From a checkpoint of a small encoder-decoder audio transcriber: soap at rate 0.0036.
Rows from block 9 of the audio encoder of a small encoder-decoder audio transcriber, named by matrix and row number. Rows with one number within an expert belong to one neuron, the router's apart. Each number is 128 + 32 x the weight over its row's rms, rounded and kept within 0 to 255. All counts start at 0.
After each expert's rows are labels from the 100 clips, of 14976, where the router gives the expert most weight on average: "loudest band" is the band of the loudest frequency at the time of the peak. Only what is clearly more common there than usual is listed. The data: babble in 24 made-up languages, each with its own sounds, syllables and stress or tones, from a formant synthesiser. In brackets: how many of the 100.
# router: router (encoder.blocks.9.mlp.router.weight, 16x192, trained with AdamW), inputs 0-191
# up: expert up (encoder.blocks.9.mlp.up, 16x48x192), inputs 0-191
# down: expert down (encoder.blocks.9.mlp.down, 16x192x48, transposed), outputs 0-191

# expert 3
router.3 [135  88 144 120  89  86 115 108 109 137 100 112 149 197  72 141  82  89 146 138 138 135 167  76 116 133 151 138 128 154  91  67 140 141 136 155 129 101 121 104 158 114 101 138 144 176 152 128 132  65 112 128 105 166 131  92 125 113 102 124 155  93 113 197 181 126 164 131  88 187 191  99 171 118 112 103 102 137  67 118 169 125 135 102  94 120  53  81  77 174 199  78 142 124 145 121 138  94 178  98 114 114 144 145 144 149  33 155  84 111 123 155 130 150  91 130 107 175 110  86 177 113 152 144 144 208  75 115 105 201 117 134 149 134 128 124  99 101 162 130 136 157 176 130 147 133  68 115 172 149 117 119 131 121  84 110 147 117 141  86 122 184 131 153 171 131 124 152 204 174 102 144 122 131 204  87 169 109 115 157  81  85 115 110 143 130 113  81  98 112 118 105]
up.0 [100 153  98 146  96 184 194 194  97 172  96 136 126 193 128 111 121 151 118 108  85 171 107  82 106 101 119 143  75  92 177 134 104  76 102 121 122 136 116 166 172 142 130 112 181 152 121 158 156 104 163 129 150 128 128 139 103 147 152 174 116  81 134 122  87 152  98 175 164 140 103 131 162 186  99 108 148 148  96 115  62  81 141  93 102 119  94 174 113 120  74  75 112 139 144 125 124 143  90 159 158 132 176 154 133 145 104 174 117 129 116 159 162 191  88  77 149 112 149 130 168  92 111 142 127 178 108 152 160 155 161 118 109 120 161 156 207  70 166 143 134 147 148  76  97 131 119 145 124 141 123 123  54 134 137 101 127  46 126 127  59  97  57  93 162 107 115 132 115 118  93 138  76 129  52 131  91 154 103 143 162  72 158  97 156 159  95 131 174  97 121 110]
down.0 [131 155 141 179 180 117 155 133 121  72 152  90 124 184 139 206 165 143  87 184 119 173 140 185  96  92 105 108  75  54 109 152  99 141 176 109 116  92 112  99 165 154 112 130 201 153 126  87 112 133  65 137 107 120 170  63 101 118 135  79  73 142  85 155 118 141 144 151 137 105  77 138 110  86 143  89 133 130 146 157  74 156 149 132  59 160 109 111 143 109 101 175 149 197 160 133  73 119 142 131 146 116 136 104 102 174 122 151 171 138  90 102 129 130 108 111 145 107 158 162 126 105 186 127 145 161 189 104 144 105  71 161 153 116 157 132 159 137  68 140 187  52 186 103 107 105 166 153 118 153 185  98 140 147 111 130 139 143 128 146 129 122 132 182 135 183 123  50 154 103 154 122 147 122 117 157 121 176 134 153 102 166 151 133 138  89 128 154 147 121 173 113]
loudest band: 500 to 1000 Hz (42)

# expert 1
router.1 [ 84 182 127 189 155 212 172 112 140 119  99 196 115 129 129 122 136 140 126 116 134 138 207 134 147 110  98  87 147 110  77 146 139 132 156 110 137 115 131 123 141 163 124 157 119 147 115 125 175 112 122 118 113 146 166 101  73  86 118 168 128  93 103 153 122 157 139  70 241 107 125 119 122 195  89 170 104 100 134 124  90 150 163 123 205 152 161 130 154 118 128  94 139 141 123 183  90 139 134 164 129 118  71  48 137  94 202 145 145 129 125 146  98 100 133  84 115  99 143 162  83  96 122 116 125  91  61 146 144 161 129 145 135  95 100 111  69 137  56 111  85  70  95 128 138 128 150 113 146 106 145 134 112  95 133 146 176  87 102  91 167 112 106  90 126 139  86 153 198 139 106 107 162  92  70 133 154 132 131 104  74 140 115  82 197  95 123 140 148 134 145  97]
up.1 [101  72 153 121  70 101 135 127 160 185 121 100 175  87 131 149 162 108 153 170 169 149  71  80  57  95 108 119 155 117 136 105 102 129 137 135 139 105 140 110 168 131 100 131 111 126 178 145  86 130  88 117 152 163 140 166 144 116 120 168 114  98 122 198 140 110 114 138 110 122  90 139 162 111 104 130  81 115  70 130 184 139 153 196 129 124 115  85 172 124 139 113 181 153 121 178 145 130 134 138 105 144 206 127 122 118 128 177 107  93  45 170 217 120  57  83 143 156 143 156 118  92 134 132 112 176 106 187 154 176 119  83 171 133 134 187 133 171 143 166 100  84 149  85 141 109 104 148 102 136  85 111 134  92 127 101 121 121 130 166 135 111 192 110 149  98 176 152 170 139  88 129 148 148 127 189 153 130 111 103  26 130 114 149 131  83 144 136 104 137 131 179]
down.1 [139  95 149 140  81 157 148 127 147 167 119 141 200 126 121 199  39  64  51 167 145 145 161 145 155 130 191 121  92 172 170 111 129 122  54 183 139 170 163 139 167  92 119 128 208  90  93 165 147  97 161 128  61 141 107 137 138 136 136  76 114 110 152 138 130 126 181 173 139 130 180 138 162 117 117 135 125 121  78 127  73 122 163 135 144 149 156 112 114 123 114 140 148 115 110 129 213 140 160 163 131 108 141  74 107 137 156 107 148 125 152 129 156 135 170 121 178 195 130  74 114 112 139 165 159 136 127 105 144 175  86 150 121  99 115 143  93 100 135  89 133 124 138 168 176 103  76 132 118  86 159 158 128 144 135 117 108 121 188 139 124 121 141 119 123 126 148 122 215 118 104 126 188 219 109 108 120 160  67 118 154 125 101 180 139 140 167 146 101 143 119 116]
loudest band: 4000 to 8000 Hz (37)

# expert 7
router.7 [184 174 176  99 125 121 164 125 135 112 113 110  97 135  95  99 127 106 139 105 185 162 110 175 132  94 123 128  77 146 117 111 107 129 122  93 112 125 187 174 160  92  56 139 147 103 156 111 125 130 105 124 217 122  72  99  87 162 161 156  90 104 176 101 141 121  98 102 102 139 134 102 103 105 137 119 112 144 117 114 232 123 105 126 177 177 136  99 131 143 145 108  85 128  74 112 130 121  95  70 116 101  89 196 102 105 131 142 185 141 144  69 136 124 135 125 124 107 136  27 129  76 151 167 124 129  92 207 137  73 161 165 116 133  92 139 178 104 102  86 124 150 146 150 114 109  73 115 111 100 166 128 134 124 150 146 105 143 168 158 108 122 106 153 119 219 165  75 144 158 135 118 107 119 159 107 142  77 154 100  65 140 135 222 115 132 133 124 131 135 131 126]
up.1 [112 148 143 103 123 162 120 128 169 205 142 170 126 131 190  75 107  98 126  99  79 144  69 147 150 158 114 142 121 123 130 101 114 107 173 197 172 151 122  92 112 112 133 121  70 168 126 117 150 103 141 103  79 132 151 142 117 116  45 141 159 112  35 200 147 126  59 130 100 154 184 113 184 105 136 173 237 137 118  91  69  80 161 181 139 147 135 130 116 104 128 111  84 120 106 130 137  92 145 135 159 108 142 183 131 187 133  99 145 134 127 109 133 124 133 118  75 126 162 193 106 149 125 153 106 104 101 145 151 105 127  70 103 148 113 106 114 148 101 140 118 127  79 130  59 106 105 161 120 178 149 123 118 127 142 140  95 182 116  99  84 107 142 120 115 115 156  92  68 145 200 160 155 140 105 128 123  83 158 188 170 146 145 113 111 153 102 126 166 103 161 115]
down.1 [135  91 137  97 145 157 166 110 139 104 153  88 147 110 130 142  77 130  88  95 135 155 134 122 139 119 136  50 199 106 165  79 154 143  76 121 151 141  92 112 167 112 161 132  92  92 114 104 137 154 103 117 134 120 142  99 104  46 106 154 128  69 154 142  83  73 144 144 162 104 130 133 154 145 117 135 166 111  87 150 121  96 113 152 168 167 152 117 137  48  85 116 149 128 115 133  78  90 126  96 156 153 104 123 140 133 142  95 115  84 134  89 137 119  87 105 205 125  79  98  74 177 120 213 135 189 122  68  66 146 120 120 127  95 155 116 124 142 182 159 137 128 139  82 130  68 124 126 149 195 111 145 163 107 157 111 124 120 152 178 109 164 139  87 178  57 143  98 113  71 132 152  96 106 130 165 155  89 162 130 139 140 114 135 115 149 124 132 112 167 246 146]
loudest band: 1000 to 2000 Hz (39)

# expert 6
router.6 [126 132  65 163  73  80  81 148 132  82  92 100 126 113 158  73 156  95  83  88 137 101  66 135  90 133  72 145 168 111  66 158 132 132 143 150 146 130 140  58 135 165 153 126  73 158  60 128  89 134  87 157 104  95 111 117  99 126 144 169  75 119 140 119 136 107 112 122 165 146  53 145 138 141 109 128 183 102 220 113 111  92  84 111 116 102  96 106 131 156  75 101 178 126 131 106 164 130 121 169 134 185 120 175 198 172 137 165 129 109  95 166 120 175  97 126 197 128 142 164 162 138 163  76 114 113 104  98 133 185 154 110 122 142 139 112  72 133 103 149 128 170 132 150  99 166 108 161 116 158 178  81 117 139 117 178 110 133  87 154  88 138 152 104 146 108 106 101  84 178  57 126 119 125 159 127  89 162  79 108 143 151 154 112 152 155 123 110 144 122  78 123]
up.1 [ 97 130 172 173 136 173 143 114 155 160 149 180 135 113 138 114 141 155 188 131 119 150  75 139  97 232 124  81 128 125 109 124 129 134  80 125 132 111  99  97 113 164  98  88 129 101  88 115 130 153 134 129 112  96  84 126 132 115 152 144 157 124 147 151 158 149  83  93  87 188 177 161 146 121  75 164  94 147  42  58 165 156 129 126 123 127 155 120 137  97 114 123 154 123 139  87  89  78  76  96 113 109 117 173  83 123 183  53 163 149 152  99 153 127 139 167 103 144  81  78 146 129 146 123 113  99 102 162 127 160 108 176 120 168  70 133  78 161  71 126  77 121  61  87 139 128 183  96 137 127 171 158 108 112 119  76 150 104  84 100 125 121 160 167 103 132 164 102 125 129 161  97 147 130 104 157 109 173 126 116 138  89 135  14 114 126 117 189 132 120 147 147]
down.1 [146 145 170 160 140 134 133 127  97 103 117 102 135  65  93  99 173 117  98 137 110 149 123 121 185 126 125 229  86 154 159 132 119 110 166 102 137 131  74 142 118  87 139 124 210 144 134 120 167 147 185 127 139  81 147 126 141  74 155  76  78 148 105 158 179 118  91 105 181 113  94 148 134 145  70 114  79 122  97 120 124 112  98 170 134 123 200 168 171 142 115 178 167 188 157 135 119 123 111 121 134 146  98 177 105  86  75 111 222 192 128 121 136  94 116 158 149 145 129 128 107  75 102 130 136 108 161  70 140 110  88 218  78 126 128 112 128 165 118 129 143 127 163 170 157 156  50 114 166 105 132 119 145 150 116  87 121  92 135 152 154 124 132 152  94 120  75 118 133 112 155 185 139 156  92 122  80 154 135 177 160 137 110 194 155 122 122 120 176 143 138 118]
loudest band: 250 to 500 Hz (62)

# expert 12
router.12 [106 118 181 107 119 163 143 105 154 161 181 149 148 149  97 144 136 182 171 193 181 158 133 136 154 126 170 122 100 106 161  96 122 126  90 174 158 152 171 111  90 132 102 116 104 129 100  88 151 117 116 119 125 102 123 119 129 115 143 113 119 139 108 130 163 136 137 127  62 104 150 170 191  57 190 122  89 106 119  97 113 130 101 121  58 113 126 150 116 153  51 146 134 124 106 162 191 123 101  78 121  99 145  96  81 136 110 162  53 181 127 122 125  87 192 158 119 163  87 108 147 116 101 137 129  62 228  63 155 137 117 124 125 131 111 164 167 137 170 158 108  93 153  57 154  93 102 120  99  93  73 119 130 133 140  97  96  94 174  55 118  96 130 140 123 175 119 149 132  95 148 146  84 110 146 120  93  87 160 100  80 115 142  95  84 120  87 112  72 125  98 150]
up.1 [ 93 100 132 121  62  81 150 169 110  90 102 174 139 206 211 146 137  88 140  99  88 104 167 121 131 137  76  91 102 115 183 135 131 116 126  75  66  66 124 137 117 123  87 123  93 173 166 157 188 131 105 168 142 154 171 160 121 107 167 174 107 111 112 167 114  79 171 134 148 150 155  92 132 121 114 145 115  95 157 109 133 167 117 145 168 147  97 100 116 141 119  88  87 112 122 193 111 102 127 152 115 123  82 136 104 152  87 131  85 120 148 146  72 169 166 198 143  84 103 126 165  15 128 146 128 101 116 123 132 116 186 187 147  93 121  98 158  71  95 167  83  88 118 109 150 153 133 111 132  88 151 121 110  97 113 207 106 122 134 103 118  83 156 106  60 120 128  93 125 114 141 157 128  85 122  93 175 151 102 106 137 151 110  95 140 149 156 161 114 118 147 145]
down.1 [137  61 123 139 153 136 162  85  98 146 167 172  63 139 145 123 105 136  73 152 163 153 125  87  76  97 203 102 127 157 144 177 104 121  73 143 111 183 105  89  92 121 149 158  84 117  86 160 127 145 180 102 114 102 134  72  84  98 158 160 105 190 145  85 162 129 152 104 152 139 162 119 121 132 122 144 143  92 176 137 121 100  47 187  98  53 198 147 152 134 141 149 148 148 155  87 114  91 127 180 163  47 119 136 122 123 136 168  77 119  96  72 126 135 134 145 163 135 131 127 170 131 144 109 156 109 150 169 112 135 178 171 175  81 144 154 136 166 122 120  38 148 178 148 134 117  94 136 102 100  83  82 129 110 130 141 139 131 112 106 153 149 104 136 143 131 129 172 125  65  66 141 150 153 108 150 158 118 149 101 110 109 141  89 141 115 169 194 149 136  97 148]
loudest band: 2000 to 4000 Hz (63)

# expert 9
router.9 [ 78 112  85 144  88 114 146 138 117 161  48 187  92 164 122  89  92 142  96  90  89  98 136 119 144 159 108  98  76 105 165 154 118 119 120 109 138 168 139  64 172 107 106 118 155 129 195 113 148 121 121 119 188 133 129 255  80 106 123 121 218 119 128 145 170 121 131 179  97  82 134 144 185 127 110 177 154 138 118 145 119 125  91 100 215  94 114 118 116  80 141 240 112 127 119 108 158 113 131 177 132 130 137 120 123 109 131 137 125 121 139 119 104 125 118  85 128 152 132 134 150  63 137 145 136 168  89 143 110 124  97 187 114 147  88  80 135 122 100 122 118 192 128 212  73 108 126 138 102 128 121 143 122  69 113 116 125 117 156  88 122  93 118  78 113 115 174 106 134 111 126  89 165 136 145 117 164 112 138 106  79 113 104 114 178 118 113 121 105 117  90 141]
up.1 [194 158 128 159 123 145 146  86  95 155 127  80  89 157 118  99 125 140 121 124 134  61 133 129  92 122 123 142 146 140 173 109 158  77  88  85 150  72 110 131 129  61 117  57 174 154 141 118 163  82 128 142  65 160 108 117 165  91 132 125 131 176 137  84 181  75  88 142  66 156 146 154 184 153 126 133 117 166 127 118  70 180 164 143 126 138 146 114  95 136 116 117 139 102 172 120 107 145 146 103 146  47 149 173 129 144 124 132 121 129 155 164  88 132 111  71 126 152 101  81 138 176 151  96  99  89 169 142 114  97  87 122 116 114 117 152 218 131 150  85 128 108 143 155  97 129 226 159 173  92 204 130 143  98 119 119 167 142 143 143 110 114 182 141 116 116 138  91 119  99  97 133 141 128 101 138 144 109 105 166 214  90 129 130  64 156 121 178  85 107 145 155]
down.1 [147  84 160 123 125 101 124 129 130 102  84 186 166 144 117 161 141 119 116 124 151  81 126 122 111  92 105 125 174 167 149 149 150 175 149 154  81  98 134  22  94 190 107 136  86 145 192 154 189 102  73 150 147 147 125  79 130 131 119 143  95 157 157  74 169 138 145 147 140 171 117 156 126  97 178 108 111  86  94 136  97 106  72  29 123 107 203 139 133 175 151 156 176 151 139 119 119 163 105 112 146  95 192 118 123 209 150 147  90 121 124  99 123 160 117 154 142 112 115 145 132 172 149 160 153 170  93 137 141  94 137  93 151  85 122  59  85 114 138 161 111 103  88 144 134 136  74 119 139 149 138  97 162 132 114 104 108 155 121 123 145 114  65  77 148 163 202 176 128 125 100 148 146  95 144 161  86 135 111  67 110 121 162 136 177 105 170 122 120 123  73 115]
loudest band: 4000 to 8000 Hz (41)

# expert 14
router.14 [130 106 174 122 141 116 149 151 150  90 121 102 161 158 175  91  84 106 160 144 154 118 138 171 150 139  91 167 143 144 134 113 111 133 162 145 143 169 118  98 100  78 160 161 146 102 132 194  86 119  91 102 127  67  45  47 151 141 140  99  69  88 116 127 125  55 112 153 183 174 106  92 201 104 170 100  98 140 117 199 123  42 117 146 162 144  73 129  84 127 188 111 119 186 137 155 201 103 124  80 143 124 152 138 158  99 134 102 133 138 128  95 119 149 139 121 162 194 102 178 126  90 108 153 185 168 121  96 135 110 111 130 100 137 121 120  95  95 142 161 135 142 186 102 140 124 144 139 130 109 117  89 131 168 106 102 127 141 164  90 122 169 132 141 172 147 150  92 108 118  92 102 203 112 237 104 114 157 115 176 115 152 130 115 141 131 138 132 117 117 131 131]
up.1 [ 87 135 141 145 115 172  98 104 120 119 199 179  60 152 145 149 129  82 168 111 145 145 151 120 180  76 112  69 144 144 168 136 141 126  85 156 156 115 109 123 191  62 164 133 107 105  68 130  95 111 143 187 112 104 145 116  99  75  85 147 134 111 173 108  89 110  63  82 152 113 146 152  45 178 146 122 112 180 121 102 132 164 133 101 170 204 148 121  84 125  92  80 139 130 140 141 104 105 106 127 116 109 173 150 122  82  59 147 165 102  69 138 135 154 107 163 145 145 164 137 125 158 132 148 159  91 151  93 109 138 132  81 105 128  98  66 109 155 192 120 134 133 113 164 187 133 134  94 112 122  93 138 130 100 135 116 153 117 123 115 126 140 105  61 177 133 131 181 148 156 164 116 173 185 163 147 142 133 137 125  90  58 102 107 109 159 137 116 173 102 163  58]
down.1 [ 85 104 149 158  73 164 173 113 145 156 138 134 122 129 149 100  86 159 177 107 135 167 111  99  40  98 144 155 149  96 143 123 118  66 105 117 115  74 150  90  78 128 143 161 120  99 146 162  97 105 127 114 166 138 124  80  98 143  97 129 138 154  78 104 143 155 134 145  51  60 137 106 145 129 129 138 196 164 135 107 166 150 113 135 100 124 128 164  69 159 123 123 130 114 157 117 122 181 116 103 161 115 111  85  89 156  65 154  98 106 188 148 113 109 104 191 125 105 123 115  79  81 145 134 145 116 169  61 175 163 166 120 142  73 133 147 173 121 139  41 116 100 173  83 122 111 185 127 110  81 158 126 133 165 120 168 137 116 138 155 179 138 161 117 120 111 122  75 122 139 122 124 140 104  51 213 165 130 138  96 163 143 135 102  79 140 136 168  74 159 109  83]
loudest band: 4000 to 8000 Hz (37)

# expert 8
router.8 [167 152 170 100 150 123 149 112 122 138 123 114 129  95 155 128 104 154 102 154  95  87  86 152  78 173 185 124 183 165 157 134 139 109 130 139 124 102  56  77  88 159 160 128 182 107 104 136 144 165 161 119 112 117  97 144 122 124 101 124 149 100 119  55  88 101 126 127  86 108 163 134 115 142 114 120 123 106 160  91  41 175  95 133  66 135 166 112 144  62  74 114  84 128 165 118 135 119  86 114 118 122 141 104 104 182 138 138 101  91 141 115 142 130  86 172  82  95 128  91  79 178 134 144  90 110 132 149 139  65 171  97 139 124 136 108 151 141 115 131 134 134 114  97 117 129 153 140  74 151 150 122 132 134 152 147 123 195 101 159  53 108 155 154 130 112 109 152  46  28  86 157 153 113 117 193 109 108 128 195 164  85 120 138 109 151 145  72 158 116 213 167]
up.1 [141 176 119 205 180 128 123 141 101  68 120 110 143 126 147  86  77 155 146 167 125 133 149 129  83 130  81 114 130 140  86  98 169 131 112 123 102  92 153 125 182 169  97 160  99 188  77 150 130 111 166  97 174  49 127 110 136 130  94 131 123 121 130 220  78  97  93 118 146 119 176 109 102 198 141 135  82  96 125 116 110 185 135  65 149 135  93 178  77 139 101  79 121 163 105  75  85 132 170 124 143 148 126 110 138 161 149 111 193  87 132 153 109 198 118 138 178 116 106 126 159 166 103 115 136 153 107 136  67 156  88  73 132 160  55 146 120 115 135 194 141 110 133 143 153 130 117 147 200 129 150 187 107 123 120  97  92 118 164  96 149 146 127 135 134 150  73 148 155  77 124 101 128 130 124 117  72 143 147 182  82 111 117 108 129  98 124 141 113 151 127  70]
down.1 [151 170  66 100 124 164  80 132 101  88 161 108 138 145 127 146 121  80 148 121  98 174  98 137 143 182 146 157 144  91 131 120 139 130 162 116 106  92 149 177 152 106 156  89 173 122 149 136 152 196 216 151 137 157 128 134 153  97 181 137 105 150  98  98 144 132 123 150 104  81 169 128 152 156 131 133 183 129 226 174 124 140  76 153  82 100  91 133 138 138 145  89  75  71 165 109 109 165 126 165 144 117 160 153 105 132 118 145 173 158 100  99 149 104 140 124 104 106 132 130 124 179 129 103 159 197  98 154 117 205 117  74 128 178 114  82 150  57 199 167 137 112 110 142 104 152 151 103 113 118 116 143 130 128 109 135 139 110 146  75 194  92 197 113 115 136  59 147 108  95 164 100 133 174 169  96 131 168 107  69 128  92 154 134 143 146 158  77 138 109 162 150]
loudest band: 500 to 1000 Hz (55)

# expert 4
router.4 [126  84 122 100  84 115  98  89 135 137 146 152 120 105 146 103 207 130 155 122 142 109 101  71 115 128 120 113 101 113 140  99 132 135  73 122 106  72 126 118 127 124 146 132 100  86  96 145 123 107 107 166 140 102 123 126 113  91 185 119 179  99 103 193 152 117 162 122  67 154  99 130  95 100 107 135 109 134  73 161 195 191  67  75 132 118 145 142 119 165 155 138 187 146 159 128 136 110 142  84 108 173 113 145 106 137  32 149 126 143 126 133 148 100 109 139 172 151 147 111 144 173  78  96 110  95 142 110 122 163 104 121 131 120 175 169 165 123 139 123 131 137 141 121 105 121  31 103 172 106  92  47 149 129 133  61  88 122 137 123 207  99 114 124 154  96 176 156 125 180 137 155 158 134 116 104  98 121 193 175  64 200 108  81  81 115 109  84 154 131  79 159]
up.1 [ 96 135 136 110 154 121  97  93 144 139 101  80 138  87 176 171 117 143 105 136 114 116  75 100 178 164 111 103  38 162 141 184 130 153 114 119 133 118 142 173 170 173 106 146  88 124 158 121 104  97 185 112  80 130 126  84 155 138 125 130 115 161 145  91 106 130 106  98 174 113 103 104 154 132 145 128 154 125 123 117 125 122 158 161 179 107 164  59 115 100 127 144 110 150  89 130 135 104 167 108 132 154 129 181 122 104 119  67 178 129 154 148 135 159 108  98 126 117 157 147  82 163 162 112 152 156 129  75 162 137 149  90 109  87  93  59 139 119 118 143 123 120 128 148 103 145 159 153  69 170 195 176 107 125 140 112  69 147 123 152 159 134 100 131 147  86 108  69  89 186 107 109 115 181 156 147 117 179 245 149 163 115 148 114 103  92 141  34  90 191  92  73]
down.1 [100 153 136 133  99 132 140 152  99 130 143 120 121 182  65 172 125 134 109 152 121 177  99  73  95  94 142 155 107  90 163 145 121 103 110 125 148  82  99  97  79 113 140 169 111 138 155 158 120 169 156 147 146 114 179 180  89 110 146 130 108 134 104  87 121 159 137  76 109 139 119 105 188 144  80 118 122 129  55 110 178 106 122 119  81 102 147 154 110  99 122 130 147 214 102 175 129 100  90 134 163 165 106 167  95 142 105 118 137 185 113 119 111 156 102 114 135 124 150  55  64 125 113 138 106 108  66 187 122 112 140 154 143 126  96  98 135 119 107  87 121 106 148 178  55 126 108 127  81 109  74 125 169 151 127 120 143 159 180 209 143 127  61  98 100 176 136  63 117  57 149 108  85  73  96 146 139  94 163 149  81  88  96 188 160 105 102 142  82 151 144  99]
loudest band: 500 to 1000 Hz (85)